Weights of a small image classifier: widths [64, 128, 256], batches of 384.
Rows from block 5, named by matrix and row number. Rows with one number belong to one neuron. Each number is 200 + 40 x the weight over its row's rms, rounded and kept within 0 to 999. All counts start at 0. After the name is the row's rms in percent of the matrix's.
# fc1: MLP up (model.blocks.5.mlp.fc1.weight, 256x128), inputs 0-127
# fc2: MLP down (model.blocks.5.mlp.fc2.weight, 128x256, transposed), outputs 0-127
fc1.27,096,222,200,169,264,206,179,131,216,205,206,160,247,189,194,233,139,241,202,197,154,273,153,200,309,189,191,188,166,174,163,199,296,211,194,145,210,154,304,244,136,173,223,224,195,179,219,111,179,200,233,160,246,255,152,190,259,220,183,209,243,178,217,182,267,165,243,237,201,174,226,220,241,262,214,164,168,189,214,191,247,194,191,242,191,225,136,233,203,213,191,257,203,274,187,158,123,228,254,142,221,237,265,235,174,228,218,152,207,211,202,104,172,208,200,120,216,250,202,195,160,181,205,204,143,242,139,258,227
fc2.27,104,167,232,192,191,190,226,286,137,173,175,222,168,221,237,174,218,191,257,226,150,147,226,118,120,157,219,189,258,280,196,195,189,160,163,220,118,176,225,208,206,184,121,145,211,149,176,173,182,159,172,212,168,138,249,189,172,159,175,160,187,238,181,276,171,228,178,187,163,261,239,170,130,145,190,155,208,298,214,202,224,211,188,212,272,154,273,226,189,150,162,120,284,178,188,206,196,140,160,244,197,216,179,217,238,159,174,173,216,214,228,238,275,150,175,269,222,182,209,188,227,260,203,192,269,199,221,180,198
fc1.28,087,203,178,177,217,182,253,211,217,164,184,227,213,195,233,278,226,195,211,201,296,217,110,167,158,213,243,264,216,168,124,250,193,170,205,181,140,127,180,181,180,179,159,215,206,162,184,183,163,158,226,219,163,232,181,200,307,170,177,245,182,210,247,197,197,219,112,141,244,208,216,117,199,170,225,288,150,239,228,172,199,168,212,240,239,173,208,147,164,240,192,199,176,169,239,307,229,145,124,241,148,202,218,245,197,240,163,146,217,154,252,255,246,150,235,199,195,198,248,169,185,173,213,183,172,208,180,173,105
fc2.28,092,279,193,244,219,185,208,241,209,199,207,227,200,177,278,172,226,182,161,234,160,227,279,237,206,210,174,201,226,236,252,140,302,235,288,199,207,197,234,167,283,315,227,162,202,229,163,214,188,274,178,179,244,159,222,224,152,241,242,167,222,207,210,220,190,190,218,214,150,220,254,201,204,216,163,105,174,209,251,241,203,246,194,188,206,237,177,235,228,210,169,216,268,224,176,155,117,276,148,204,257,147,141,188,204,203,236,264,240,176,199,222,216,165,140,182,196,227,172,204,163,263,177,281,149,145,225,210,234
fc1.29,080,146,247,183,237,124,233,225,176,207,221,248,175,188,268,150,175,235,192,186,201,265,220,198,248,186,232,200,162,140,186,210,200,215,142,162,178,241,142,139,183,197,194,252,190,206,227,215,252,215,236,217,186,145,148,156,186,174,203,214,201,164,164,223,171,230,160,253,233,229,250,151,217,214,221,126,205,179,188,176,176,169,230,168,285,229,131,149,280,160,257,219,152,223,275,274,182,177,101,218,172,203,153,246,202,263,187,173,156,267,224,205,158,185,232,199,211,285,164,214,207,189,120,271,219,211,108,170,154
fc2.29,086,255,169,235,150,263,214,127,211,174,223,139,181,130,155,270,224,153,195,217,240,165,202,240,185,193,169,176,204,259,234,153,167,170,235,203,157,181,245,249,257,178,182,186,236,181,137,165,176,178,171,201,208,280,200,198,224,212,177,133,167,180,246,238,215,134,231,176,170,137,195,169,151,182,172,292,204,265,231,234,271,203,184,179,152,172,212,202,153,228,162,209,227,253,149,167,201,165,260,169,206,181,243,141,212,129,233,179,213,169,260,216,240,224,187,239,178,54,195,165,182,171,268,190,189,214,264,253,204
fc1.30,095,234,194,162,169,229,203,192,212,184,159,204,119,178,222,232,194,245,195,223,227,251,131,232,157,266,226,207,156,310,175,88,99,174,262,187,229,196,232,242,250,167,174,245,183,241,184,207,218,258,298,186,175,219,245,224,164,171,193,198,210,245,96,182,153,221,163,197,223,122,175,229,201,174,231,205,173,160,204,163,210,147,217,228,201,178,138,236,228,208,196,186,203,254,242,227,175,194,200,253,205,240,191,204,190,252,171,149,230,193,181,137,207,159,182,249,210,142,171,223,238,141,203,81,202,217,215,261,170
fc2.30,103,211,157,198,228,185,170,248,220,232,160,269,160,188,203,180,227,181,183,223,167,104,286,149,216,160,188,196,236,105,200,326,194,232,151,169,196,204,179,193,157,270,244,183,225,129,215,206,217,199,156,210,126,228,202,175,265,243,181,128,131,166,254,222,156,231,209,217,198,207,259,193,211,205,162,251,196,197,200,149,238,265,165,137,145,169,263,132,206,159,177,228,177,195,134,193,242,130,220,194,177,194,170,211,186,171,158,267,149,200,203,266,200,276,203,188,202,230,187,220,188,204,217,275,196,177,194,130,232
fc1.31,114,184,191,137,223,166,156,179,220,180,211,118,162,222,216,190,170,206,178,166,215,205,182,185,209,169,153,236,143,187,219,253,186,190,189,296,134,269,186,240,175,189,231,229,214,212,109,232,257,174,178,215,182,250,252,210,251,203,214,150,232,233,156,245,224,165,120,194,189,273,168,115,228,203,206,152,222,208,202,216,249,157,170,181,161,223,245,188,268,237,222,221,167,150,162,247,265,209,281,133,220,228,131,154,158,187,136,267,238,156,252,293,209,215,203,143,220,173,157,198,156,265,197,163,197,245,170,219,161
fc2.31,112,162,228,215,189,227,190,188,198,278,159,282,163,192,209,156,227,230,172,223,170,228,211,253,189,256,199,223,222,199,195,129,223,167,203,114,230,167,210,207,219,215,206,137,167,171,244,224,189,156,253,240,237,172,131,153,198,168,308,196,212,201,254,203,199,197,261,202,183,135,216,206,219,237,231,226,181,244,148,223,220,219,195,223,196,184,116,168,142,174,211,143,236,172,199,189,136,113,224,303,182,194,209,241,236,241,251,204,273,195,201,130,226,151,182,230,199,279,208,298,226,203,254,156,129,179,188,268,229
fc1.32,112,226,169,256,212,139,143,164,159,233,258,197,98,218,224,215,181,189,145,250,162,210,269,202,223,289,156,300,201,288,143,275,245,167,201,193,255,162,208,249,272,159,158,160,187,245,203,254,256,243,223,255,174,193,205,106,225,157,196,199,185,211,170,256,211,200,210,168,122,236,223,193,239,174,188,192,261,197,249,203,223,155,176,215,183,259,189,232,135,206,168,217,214,140,204,194,194,258,148,186,225,222,210,228,192,238,162,206,175,167,166,199,223,209,168,161,216,282,219,161,135,173,203,176,157,230,192,213,135
fc2.32,111,194,174,177,227,236,248,214,216,239,118,213,234,198,250,227,166,269,302,196,181,214,125,212,258,138,189,251,198,159,197,148,179,294,190,237,196,174,196,116,154,238,247,203,215,190,160,160,175,179,232,150,195,233,204,237,172,220,219,245,244,219,207,155,204,205,179,251,262,153,136,241,188,265,226,208,186,222,128,166,201,218,253,170,185,152,182,207,252,221,232,156,130,200,272,235,283,100,242,142,224,263,182,226,160,209,209,186,246,257,224,172,212,235,222,212,171,151,196,214,200,186,185,182,250,159,187,149,274
fc1.33,100,169,223,199,199,189,210,164,183,124,171,234,226,195,245,317,197,157,219,207,210,218,200,178,226,261,190,176,189,206,106,220,228,185,179,120,142,214,185,231,273,198,178,169,147,278,231,182,232,134,210,113,234,165,191,214,162,194,172,169,294,165,161,183,165,237,184,147,239,219,172,205,216,155,211,258,229,154,188,226,247,214,174,247,197,192,243,190,174,102,196,185,296,172,276,246,257,209,161,236,174,187,148,240,292,179,167,174,217,164,173,203,143,199,169,218,166,217,220,193,218,165,227,205,162,150,266,181,261
fc2.33,104,230,212,229,187,204,205,212,195,135,199,196,173,138,131,123,212,204,123,221,214,229,240,199,222,119,250,243,177,186,210,165,197,180,276,206,158,140,217,209,126,187,228,177,228,152,146,167,222,275,223,265,186,224,223,195,248,146,214,236,185,234,224,157,224,210,213,285,130,277,106,189,201,262,215,161,194,237,230,176,151,205,272,194,155,209,216,194,167,182,243,170,156,171,155,208,116,229,193,204,169,177,301,149,227,219,200,267,220,165,188,197,195,168,233,190,194,201,197,233,99,211,155,177,192,245,111,213,198
fc1.34,089,262,238,225,194,240,234,237,234,224,218,208,191,187,211,205,164,179,135,219,249,271,219,146,191,197,171,166,166,216,185,234,236,189,207,181,264,277,204,191,242,245,167,146,239,263,221,122,224,146,212,167,166,204,202,214,216,204,151,206,149,193,253,166,205,224,219,275,258,214,223,204,190,261,184,206,83,202,196,202,191,194,234,196,138,220,166,267,233,240,194,277,168,276,240,234,254,164,244,158,149,234,162,239,207,153,184,135,179,205,222,149,244,79,262,196,218,213,230,181,186,174,237,206,129,139,167,234,127
fc2.34,097,238,155,167,227,183,186,168,162,144,200,173,160,204,199,239,243,242,240,193,106,112,159,216,177,233,185,255,233,218,271,170,195,184,154,238,130,164,175,183,118,141,201,273,115,173,212,246,209,197,187,270,194,233,162,162,222,204,211,244,158,225,99,199,246,166,185,134,169,213,204,159,212,167,203,187,297,234,179,183,279,219,163,205,257,135,258,182,205,180,232,185,214,179,238,171,154,200,205,219,245,196,218,203,181,222,199,211,207,234,184,209,202,284,180,261,226,193,175,232,197,189,206,239,188,244,296,217,307
fc1.35,114,176,165,168,206,266,150,222,222,253,151,205,163,262,223,164,196,213,233,106,245,209,276,136,150,266,221,267,204,99,217,230,251,180,225,202,196,241,300,210,211,168,221,281,136,178,171,182,136,91,274,158,203,234,215,222,185,247,137,163,269,185,225,223,248,210,210,125,161,169,241,201,189,180,239,176,252,201,187,192,239,200,218,231,200,198,224,241,192,157,175,225,175,254,200,200,247,219,212,248,162,183,167,239,214,236,235,197,258,188,272,188,206,147,230,247,212,236,160,180,244,180,211,244,235,181,203,236,233
fc2.35,106,187,138,184,267,191,277,141,208,208,182,152,221,242,230,227,162,155,206,239,86,153,150,229,210,137,250,236,213,198,249,223,164,159,227,200,230,214,161,186,250,244,228,211,248,190,216,253,227,275,188,222,205,187,168,135,189,224,259,191,130,224,128,194,148,199,210,233,216,213,119,239,248,197,220,228,228,186,197,204,221,229,164,146,196,138,172,257,227,156,201,161,156,183,185,202,251,168,237,153,234,225,178,221,247,231,172,235,164,245,207,184,253,275,133,183,177,137,234,184,218,210,126,193,267,223,166,314,231
fc1.36,109,143,222,188,214,236,174,208,182,210,226,102,154,216,235,209,195,183,230,255,202,303,167,187,184,161,154,177,232,234,146,182,214,216,208,244,167,157,283,257,180,181,165,169,170,148,172,184,254,166,160,191,192,253,187,179,186,157,188,204,240,117,177,165,194,141,201,232,127,190,211,198,194,186,217,108,177,204,175,147,240,169,214,155,238,138,171,225,118,151,215,142,272,299,151,199,214,199,279,212,182,241,115,206,191,215,240,173,226,195,242,114,202,189,236,108,207,198,212,254,194,247,208,169,185,180,177,256,188
fc2.36,108,196,263,228,255,186,253,197,193,160,194,238,243,215,208,233,208,181,216,200,146,148,221,228,197,213,240,182,241,177,148,154,223,206,267,90,191,296,170,220,215,248,214,253,251,191,244,161,225,259,199,192,197,113,238,110,182,220,217,201,199,280,228,196,103,246,206,196,234,182,207,166,193,282,236,247,203,142,198,166,213,211,165,257,201,231,235,240,273,171,155,227,191,205,194,189,161,236,180,162,250,98,293,216,268,165,148,209,237,260,143,200,218,197,148,205,197,256,165,211,221,223,217,238,214,215,180,178,214
fc1.37,104,235,245,248,146,206,289,228,187,211,247,217,190,191,180,188,272,153,197,315,174,228,150,236,164,175,189,125,196,121,106,169,200,188,156,183,258,168,195,188,114,208,183,181,221,232,200,201,236,204,148,177,162,161,147,188,236,232,175,236,212,136,224,265,161,211,166,204,211,209,207,143,243,252,271,189,306,224,229,153,205,212,201,256,199,155,188,181,181,190,267,185,235,165,224,230,216,204,137,136,172,215,258,200,171,166,159,225,159,219,203,207,238,258,134,180,182,166,256,268,187,242,187,153,143,168,193,199,245
fc2.37,109,196,207,164,206,194,235,180,203,225,203,184,205,214,184,226,135,238,172,159,226,99,270,170,207,286,141,284,179,298,287,232,223,202,303,191,124,231,161,227,210,232,223,232,163,191,196,210,225,221,228,244,223,186,203,228,210,173,239,195,224,198,204,233,141,209,125,229,176,203,168,254,144,214,142,177,132,134,183,270,108,184,211,147,189,225,217,194,259,216,193,264,135,152,149,209,207,212,187,177,236,265,148,185,217,205,255,229,181,191,218,193,222,129,252,193,215,231,148,162,208,152,197,270,215,216,225,229,240
fc1.38,096,202,230,163,178,136,164,189,284,225,199,211,192,183,275,171,251,183,170,169,188,218,184,207,292,250,157,204,195,147,202,259,151,219,230,133,180,190,188,200,186,243,199,201,197,174,193,210,209,169,206,137,130,276,165,266,217,171,178,271,175,163,240,262,224,191,154,197,179,245,225,281,204,255,180,68,242,263,181,245,158,183,247,249,137,260,171,256,192,155,249,207,158,170,194,158,192,130,153,198,251,224,217,172,207,158,228,261,164,179,207,227,222,154,214,280,234,139,183,205,204,207,252,201,203,184,176,245,164
fc2.38,098,227,151,173,208,214,210,284,209,216,204,196,252,150,190,275,257,217,162,300,201,225,155,128,175,221,215,216,278,224,170,186,202,235,148,256,177,171,179,217,178,215,224,178,220,208,185,270,258,185,237,299,195,211,162,132,201,155,273,148,277,270,250,180,262,174,199,219,221,206,222,140,241,222,225,308,229,164,245,140,275,185,208,229,197,183,202,203,142,159,163,159,177,213,221,270,172,229,250,240,158,222,188,166,212,219,146,195,249,144,166,233,186,253,157,164,222,239,168,226,161,200,174,167,232,211,173,221,222
fc1.39,099,228,205,272,232,214,204,219,265,237,257,183,196,156,244,195,283,195,236,230,202,249,212,201,171,198,209,147,209,152,149,187,121,196,207,222,165,290,211,209,123,210,180,225,192,177,188,225,230,308,263,176,159,233,221,191,167,152,171,254,195,182,225,226,217,244,191,233,194,253,283,162,203,214,188,248,113,134,217,165,200,210,195,235,169,203,256,285,230,119,241,205,181,172,195,233,188,163,213,147,185,180,200,153,240,313,259,184,144,163,168,231,177,167,188,217,179,170,209,131,238,192,195,95,153,192,209,198,209
fc2.39,096,187,164,133,158,204,161,158,99,185,168,197,178,212,140,166,95,217,162,164,187,142,195,214,220,156,178,236,198,216,250,198,227,179,212,234,259,133,175,176,274,227,227,160,215,241,168,202,131,157,159,236,177,211,205,178,300,250,228,163,238,197,185,185,213,129,182,202,231,129,146,214,162,197,224,145,241,220,229,234,218,176,176,151,189,203,135,132,179,284,160,196,198,156,194,149,223,211,262,194,202,231,176,234,124,114,159,257,201,226,226,149,231,234,255,228,222,238,241,217,202,217,187,293,205,203,186,256,212
fc1.40,099,147,197,212,238,190,151,141,249,176,167,218,182,202,194,158,223,188,168,166,275,231,208,164,137,176,172,195,278,141,264,193,216,181,161,169,204,185,211,188,135,195,220,228,235,193,207,135,209,202,174,225,195,183,279,192,211,180,301,211,214,241,170,125,306,109,156,255,160,210,196,273,198,262,190,273,240,211,193,245,271,166,169,235,266,182,244,179,143,128,203,218,135,213,165,240,141,227,197,186,246,183,226,234,209,213,229,244,215,216,224,145,161,210,202,174,216,212,243,202,184,191,144,132,145,183,140,159,144
fc2.40,102,258,177,171,211,193,249,234,122,183,225,150,162,250,192,230,234,208,253,192,182,169,162,220,208,195,211,268,177,249,141,218,138,227,234,229,198,157,157,236,266,226,187,203,141,210,177,222,224,238,259,183,222,252,107,204,246,202,165,194,235,223,191,247,124,270,241,163,270,215,192,154,171,158,150,202,241,137,195,189,171,222,274,157,153,214,106,210,248,208,202,206,193,194,221,140,207,254,174,137,171,136,129,160,189,165,156,182,189,213,157,219,238,222,263,244,201,177,151,206,146,132,269,214,216,240,255,267,193
fc1.41,093,207,218,210,190,212,228,183,181,201,156,224,169,207,102,131,218,213,174,150,166,197,163,194,139,146,151,240,231,220,133,262,133,242,187,208,212,211,139,182,244,180,185,156,170,222,239,143,238,162,230,250,264,215,175,76,190,119,192,240,172,194,201,191,152,266,98,165,257,204,189,279,187,107,203,120,166,191,173,191,180,194,241,188,220,183,248,217,227,220,185,257,157,180,184,164,210,237,145,195,119,137,218,197,234,157,204,153,203,193,229,176,152,252,196,187,235,229,222,214,201,165,214,151,130,225,222,202,248
fc2.41,093,219,147,171,232,180,157,162,169,230,227,103,200,193,245,284,113,186,224,218,185,208,194,207,257,246,194,190,195,193,246,152,217,202,170,131,248,243,254,232,149,184,230,231,244,179,238,235,198,232,202,188,99,128,215,273,267,218,192,259,216,233,183,181,160,166,338,199,162,217,236,138,195,247,194,231,194,174,193,216,223,233,154,186,162,209,181,204,165,137,192,144,214,219,224,167,151,120,233,164,249,228,201,217,140,214,142,272,242,186,182,147,256,179,191,170,177,187,194,180,191,199,143,277,217,213,193,191,148
fc1.42,104,212,205,120,217,209,188,190,212,161,229,232,164,152,159,247,217,237,187,142,224,228,180,179,227,263,166,240,250,226,191,189,194,182,208,131,232,198,207,193,212,211,170,121,161,271,171,234,262,201,239,264,196,185,214,220,181,177,151,246,160,167,261,251,292,232,183,168,201,218,210,204,206,199,291,250,239,262,198,150,163,194,152,237,202,187,182,306,163,194,137,302,184,180,199,164,210,196,159,199,232,166,188,181,287,233,156,180,241,268,226,203,156,189,172,154,162,236,230,239,263,193,122,162,108,169,226,189,153
fc2.42,092,161,197,263,226,174,193,142,224,248,180,148,251,280,298,145,175,173,249,249,153,215,217,204,247,185,196,216,142,233,163,236,203,191,140,243,188,222,174,271,182,218,226,205,230,137,214,183,208,217,145,258,222,219,158,178,175,209,201,128,223,201,157,114,113,187,284,206,218,129,180,224,207,163,170,139,139,153,197,242,195,212,257,247,197,220,264,146,188,178,261,167,222,263,252,240,257,161,232,239,196,240,247,225,131,143,238,214,204,227,207,181,214,177,165,150,240,222,183,208,147,166,271,195,241,205,216,234,215
fc1.43,104,223,268,152,199,218,226,186,302,208,187,235,178,176,241,185,246,118,161,213,217,236,190,238,244,224,153,199,151,258,200,243,190,147,205,223,186,228,212,200,272,180,181,235,204,197,187,159,277,158,220,196,155,175,230,213,198,122,133,188,250,147,164,182,154,140,232,161,140,118,230,255,206,188,244,176,252,204,202,171,260,182,179,260,212,155,200,183,161,207,195,228,161,237,267,195,159,124,181,218,234,160,213,246,179,153,169,186,180,98,188,178,207,215,154,236,218,136,251,128,231,226,184,240,220,216,227,309,151
fc2.43,098,192,157,186,146,168,260,256,143,214,157,235,259,208,196,202,187,252,240,135,137,187,183,151,195,190,197,229,180,113,122,220,188,229,118,247,229,177,264,193,161,255,239,213,189,206,185,231,166,220,213,117,187,218,228,233,199,268,239,181,181,216,194,259,226,255,125,162,215,224,173,147,281,219,154,215,177,196,192,198,224,160,223,162,135,261,163,184,220,222,138,217,261,210,209,207,279,225,245,225,177,283,190,198,174,240,243,172,194,222,223,247,181,282,246,168,193,216,127,221,262,171,212,207,231,123,139,164,192
fc1.44,094,275,267,217,221,187,100,297,232,192,192,199,168,193,180,219,231,166,256,218,185,248,185,228,239,176,231,185,183,177,196,221,227,200,178,131,206,187,262,154,260,184,213,222,164,282,157,179,190,177,230,103,188,173,213,216,185,251,197,190,167,151,156,211,166,232,230,159,208,262,141,245,182,208,203,157,232,138,162,123,277,190,175,223,179,206,202,144,155,172,205,191,276,162,275,246,239,211,203,183,209,244,173,216,205,206,187,269,132,231,190,216,234,321,237,204,210,188,179,212,207,257,159,236,247,219,180,173,295
fc2.44,099,206,174,185,191,194,249,119,165,159,244,188,251,155,211,218,167,208,180,188,233,259,208,241,220,134,182,128,162,227,190,190,153,206,226,160,237,150,102,254,166,159,138,193,195,233,180,196,229,200,197,163,187,162,203,193,235,154,223,219,265,196,253,177,286,219,195,238,169,249,158,132,193,155,203,264,175,276,265,220,146,240,199,255,251,229,190,199,206,182,265,156,167,234,238,180,158,218,161,197,169,173,232,206,255,189,145,175,167,186,144,245,198,45,222,155,185,190,199,223,146,149,188,154,178,191,235,264,164
fc1.45,103,211,199,210,195,181,137,185,209,174,171,239,244,190,185,215,229,205,161,182,214,278,178,182,275,222,212,274,221,237,211,116,209,154,274,163,265,236,286,222,246,270,248,168,219,274,114,183,258,230,181,206,201,257,213,208,222,197,142,142,199,214,152,165,204,171,166,186,149,259,220,220,202,238,179,249,131,192,146,176,282,147,226,194,197,184,200,186,196,229,212,233,188,157,240,256,239,179,205,206,205,172,204,185,211,264,159,251,176,279,271,163,153,188,187,185,182,143,203,207,179,226,268,197,150,278,270,148,267
fc2.45,095,205,194,175,257,214,170,166,222,218,262,191,163,181,200,252,165,127,163,232,272,208,235,165,157,167,253,115,193,184,159,233,207,259,114,228,137,201,103,195,185,159,63,274,139,167,265,268,188,188,222,211,152,179,213,202,220,226,186,188,219,163,193,225,222,172,189,187,205,255,183,197,219,178,247,196,279,177,276,233,149,222,191,236,244,227,187,212,208,154,184,191,183,217,168,159,201,168,189,200,242,240,196,223,202,136,208,174,185,84,130,243,238,242,243,251,201,251,189,223,204,191,175,195,163,171,195,248,148
fc1.46,099,219,236,201,238,214,122,211,120,186,192,132,219,142,163,183,248,229,201,159,176,196,247,108,157,235,257,196,224,183,111,250,224,200,202,147,220,202,276,210,225,220,178,153,157,133,208,224,224,260,208,194,216,136,120,250,249,228,201,214,134,215,219,210,208,235,125,220,133,227,200,238,142,213,184,223,153,206,195,244,223,200,169,168,242,221,274,216,192,130,190,165,283,206,132,227,252,283,207,118,264,208,161,243,243,238,223,185,194,205,151,186,208,212,241,153,263,221,162,178,171,207,201,218,216,184,200,181,264
fc2.46,105,219,231,251,159,197,277,207,223,228,186,279,214,181,181,177,111,195,288,166,262,211,220,174,180,218,150,176,114,167,207,154,169,232,179,286,172,120,227,186,168,162,282,314,227,181,142,265,128,157,211,159,221,220,296,222,201,229,189,230,207,194,216,187,251,205,217,242,211,191,241,234,201,224,200,171,193,227,202,113,155,226,229,209,133,202,154,205,192,262,221,131,168,177,239,206,213,126,219,222,198,229,242,234,168,241,233,190,148,198,171,219,151,196,185,214,115,171,236,187,176,203,215,257,220,180,161,187,195
fc1.47,106,281,228,271,168,177,172,207,260,126,178,210,205,181,224,184,183,236,239,183,203,191,195,160,274,207,231,221,268,172,175,163,262,260,239,216,151,125,193,235,185,134,159,183,218,219,225,235,184,170,205,233,222,202,193,215,249,252,286,183,225,200,185,187,170,245,210,165,188,164,223,228,196,164,195,267,229,257,174,223,240,243,229,208,190,251,254,142,172,264,213,135,174,171,162,144,148,208,142,305,221,131,208,320,197,181,216,259,177,189,201,166,205,275,210,150,204,213,145,184,173,174,233,207,183,180,128,262,162
fc2.47,107,148,197,197,220,189,102,231,217,144,143,324,169,196,160,187,253,207,186,195,164,210,122,196,194,243,184,178,173,151,213,234,164,147,108,197,229,252,229,180,242,184,193,202,156,180,179,126,137,231,203,161,120,183,150,188,236,185,158,180,194,245,266,226,273,166,194,234,237,245,229,194,199,187,213,104,141,201,199,199,163,208,113,217,246,202,164,168,204,169,189,254,235,197,192,212,260,208,203,142,124,279,157,141,175,228,175,191,221,190,271,196,214,148,187,204,185,174,202,159,235,168,186,192,169,248,247,136,212
fc1.48,110,194,256,224,134,218,229,178,171,244,79,196,146,252,171,237,207,226,198,181,151,165,186,163,184,276,241,209,177,200,155,225,244,150,144,228,186,185,192,220,271,195,160,232,190,150,217,192,198,166,236,177,237,214,227,206,186,206,237,194,190,251,182,164,200,214,269,230,142,200,228,126,258,201,212,262,190,232,210,162,269,214,135,175,240,151,267,236,242,166,187,172,242,230,182,254,160,267,296,184,128,209,227,235,203,280,240,212,239,169,193,184,90,182,115,203,162,214,192,236,258,186,226,178,170,234,241,164,223
fc2.48,109,206,165,199,188,170,174,248,247,251,254,205,232,127,219,194,332,214,207,201,243,222,117,208,185,248,169,211,295,200,155,266,210,203,254,145,239,192,253,193,202,242,168,184,226,164,172,222,209,204,134,248,215,196,183,173,208,189,246,147,202,262,206,210,252,186,160,232,213,217,191,168,157,231,221,227,231,132,198,203,182,211,212,244,175,215,93,141,191,180,198,273,132,219,197,182,271,210,200,304,255,167,253,205,141,174,124,220,194,177,204,248,300,153,208,205,196,206,214,211,177,217,209,180,264,173,139,216,184
fc1.49,102,227,172,174,129,249,259,187,292,150,151,250,165,155,196,157,264,232,215,170,174,250,207,164,240,195,172,276,170,164,185,170,235,210,191,217,160,178,219,246,249,230,220,156,192,156,146,220,278,220,258,198,195,231,183,210,187,161,131,126,222,230,135,144,181,250,166,163,242,195,191,264,214,132,155,207,272,135,166,119,237,201,191,189,180,241,213,162,214,224,251,215,260,169,267,250,212,190,231,246,201,238,170,241,236,172,143,205,145,193,186,274,240,213,227,160,162,139,219,242,171,180,254,180,203,136,163,181,183
fc2.49,103,191,162,213,137,106,118,229,222,223,217,190,202,169,209,179,188,167,148,193,254,234,181,250,126,218,226,224,216,176,191,205,140,179,217,182,209,216,171,208,183,152,218,326,127,231,227,198,185,199,188,239,193,160,225,179,181,256,268,203,224,192,294,239,276,186,123,191,121,253,226,193,186,225,205,207,73,273,253,185,162,176,199,226,171,176,155,250,167,216,192,207,167,214,214,149,282,178,225,212,136,195,174,220,191,230,188,200,228,174,217,149,205,212,100,269,216,208,183,150,198,218,132,208,193,192,172,170,220
fc1.50,108,235,246,168,223,220,165,267,245,210,174,196,191,202,184,181,234,203,195,225,182,195,211,155,145,214,238,203,293,147,136,167,226,211,166,263,223,178,161,196,220,185,210,230,166,191,162,259,175,202,210,202,156,131,158,221,276,185,219,196,189,186,202,154,184,192,128,247,214,159,194,268,183,201,263,135,217,159,157,234,263,186,217,152,175,117,87,211,164,190,276,213,125,214,251,227,214,167,228,267,140,191,185,160,160,249,149,209,223,183,197,267,207,264,174,146,146,151,236,130,206,149,229,179,133,132,242,186,209
fc2.50,106,191,230,219,188,144,245,164,189,178,237,289,250,200,195,169,113,108,228,198,275,196,196,190,230,169,150,218,152,217,234,132,251,145,225,195,167,165,244,161,240,232,160,218,227,167,201,191,156,192,221,201,194,218,242,221,178,244,160,206,195,213,135,227,237,210,206,228,187,207,224,217,261,160,235,136,176,263,288,230,181,158,175,300,176,202,308,182,258,247,181,152,213,201,187,223,294,190,199,149,289,240,254,236,216,177,253,181,205,192,144,245,179,158,221,147,238,180,236,188,153,176,220,242,209,205,241,142,191
fc1.51,102,110,192,226,234,219,200,173,208,157,175,127,231,280,216,172,260,191,193,138,275,174,181,182,236,261,207,273,187,153,234,266,227,159,228,251,143,229,191,234,184,205,232,231,221,154,206,111,173,163,208,149,116,172,193,158,161,99,193,208,222,223,210,209,145,260,154,269,205,243,304,209,179,206,167,225,228,203,225,233,225,189,194,212,185,219,165,194,258,151,195,291,263,158,184,200,184,204,257,160,225,228,276,193,239,172,245,235,179,214,200,112,195,180,192,218,174,212,224,213,251,230,193,183,216,241,161,143,218
fc2.51,099,210,267,206,213,241,214,233,285,185,228,182,179,145,186,233,105,249,213,170,126,190,236,165,219,174,153,130,169,239,228,110,187,203,245,156,169,168,147,212,212,127,174,160,182,210,261,194,206,185,176,206,237,151,236,217,196,270,160,236,230,205,227,265,140,168,234,164,201,201,126,176,202,156,256,197,148,214,196,289,172,236,165,227,161,161,254,167,262,260,202,201,168,214,119,189,240,188,154,217,160,227,214,194,103,267,233,191,229,211,202,213,256,206,149,236,208,263,220,226,257,190,167,224,185,211,267,244,196
fc1.52,106,223,216,229,167,211,215,197,151,168,251,233,207,236,177,208,284,197,188,224,190,211,236,231,123,179,239,132,219,188,169,199,287,181,198,164,200,229,148,209,152,227,218,155,189,169,169,171,191,134,236,139,237,168,201,125,207,218,315,241,173,233,183,231,158,235,169,188,167,247,238,240,211,108,170,200,137,262,180,157,196,179,194,233,199,219,212,242,193,197,239,222,204,229,199,241,215,153,250,281,218,169,131,102,140,203,165,173,250,234,162,283,179,178,172,236,251,167,222,160,149,216,257,171,138,214,213,162,283
fc2.52,102,154,236,152,216,181,192,219,266,202,168,146,169,175,186,143,126,241,214,209,166,182,163,174,263,165,195,226,228,221,198,199,161,194,227,227,210,206,238,108,249,149,206,307,217,198,231,142,199,261,251,231,220,168,207,205,183,223,94,221,216,171,163,181,165,222,199,177,254,181,203,211,239,267,258,197,256,167,188,254,200,190,248,160,205,208,213,196,242,225,162,178,202,208,205,168,198,244,139,215,183,179,265,252,306,137,264,257,138,168,206,165,185,263,167,105,87,197,228,233,180,203,150,217,219,226,181,215,186
fc1.53,089,201,218,218,212,156,199,158,172,284,252,268,144,117,272,247,322,262,232,223,237,211,127,194,110,214,246,173,201,234,211,207,209,181,192,156,215,152,229,179,155,231,262,232,194,204,197,235,149,161,231,209,192,164,200,219,155,212,195,216,203,245,181,214,170,270,143,214,165,224,178,292,153,192,225,220,170,246,218,173,206,226,208,159,120,163,189,153,260,120,149,210,205,171,165,203,208,220,160,151,203,263,156,274,177,166,201,227,240,149,226,182,227,216,229,213,200,211,176,199,244,198,204,172,310,238,252,216,172
fc2.53,094,231,159,117,196,252,151,245,182,153,221,125,239,238,161,237,96,134,160,171,187,169,269,199,203,197,164,214,174,166,196,236,203,215,144,146,170,218,218,276,173,151,191,198,176,165,215,237,312,175,133,215,196,224,210,213,228,274,196,177,168,170,239,182,217,140,229,209,233,198,214,157,266,175,159,230,195,181,140,231,168,204,191,138,261,212,191,193,127,213,271,128,184,215,215,217,251,207,201,193,206,195,228,226,225,202,276,158,123,183,151,191,113,233,192,224,211,225,272,224,230,236,194,139,157,143,195,160,200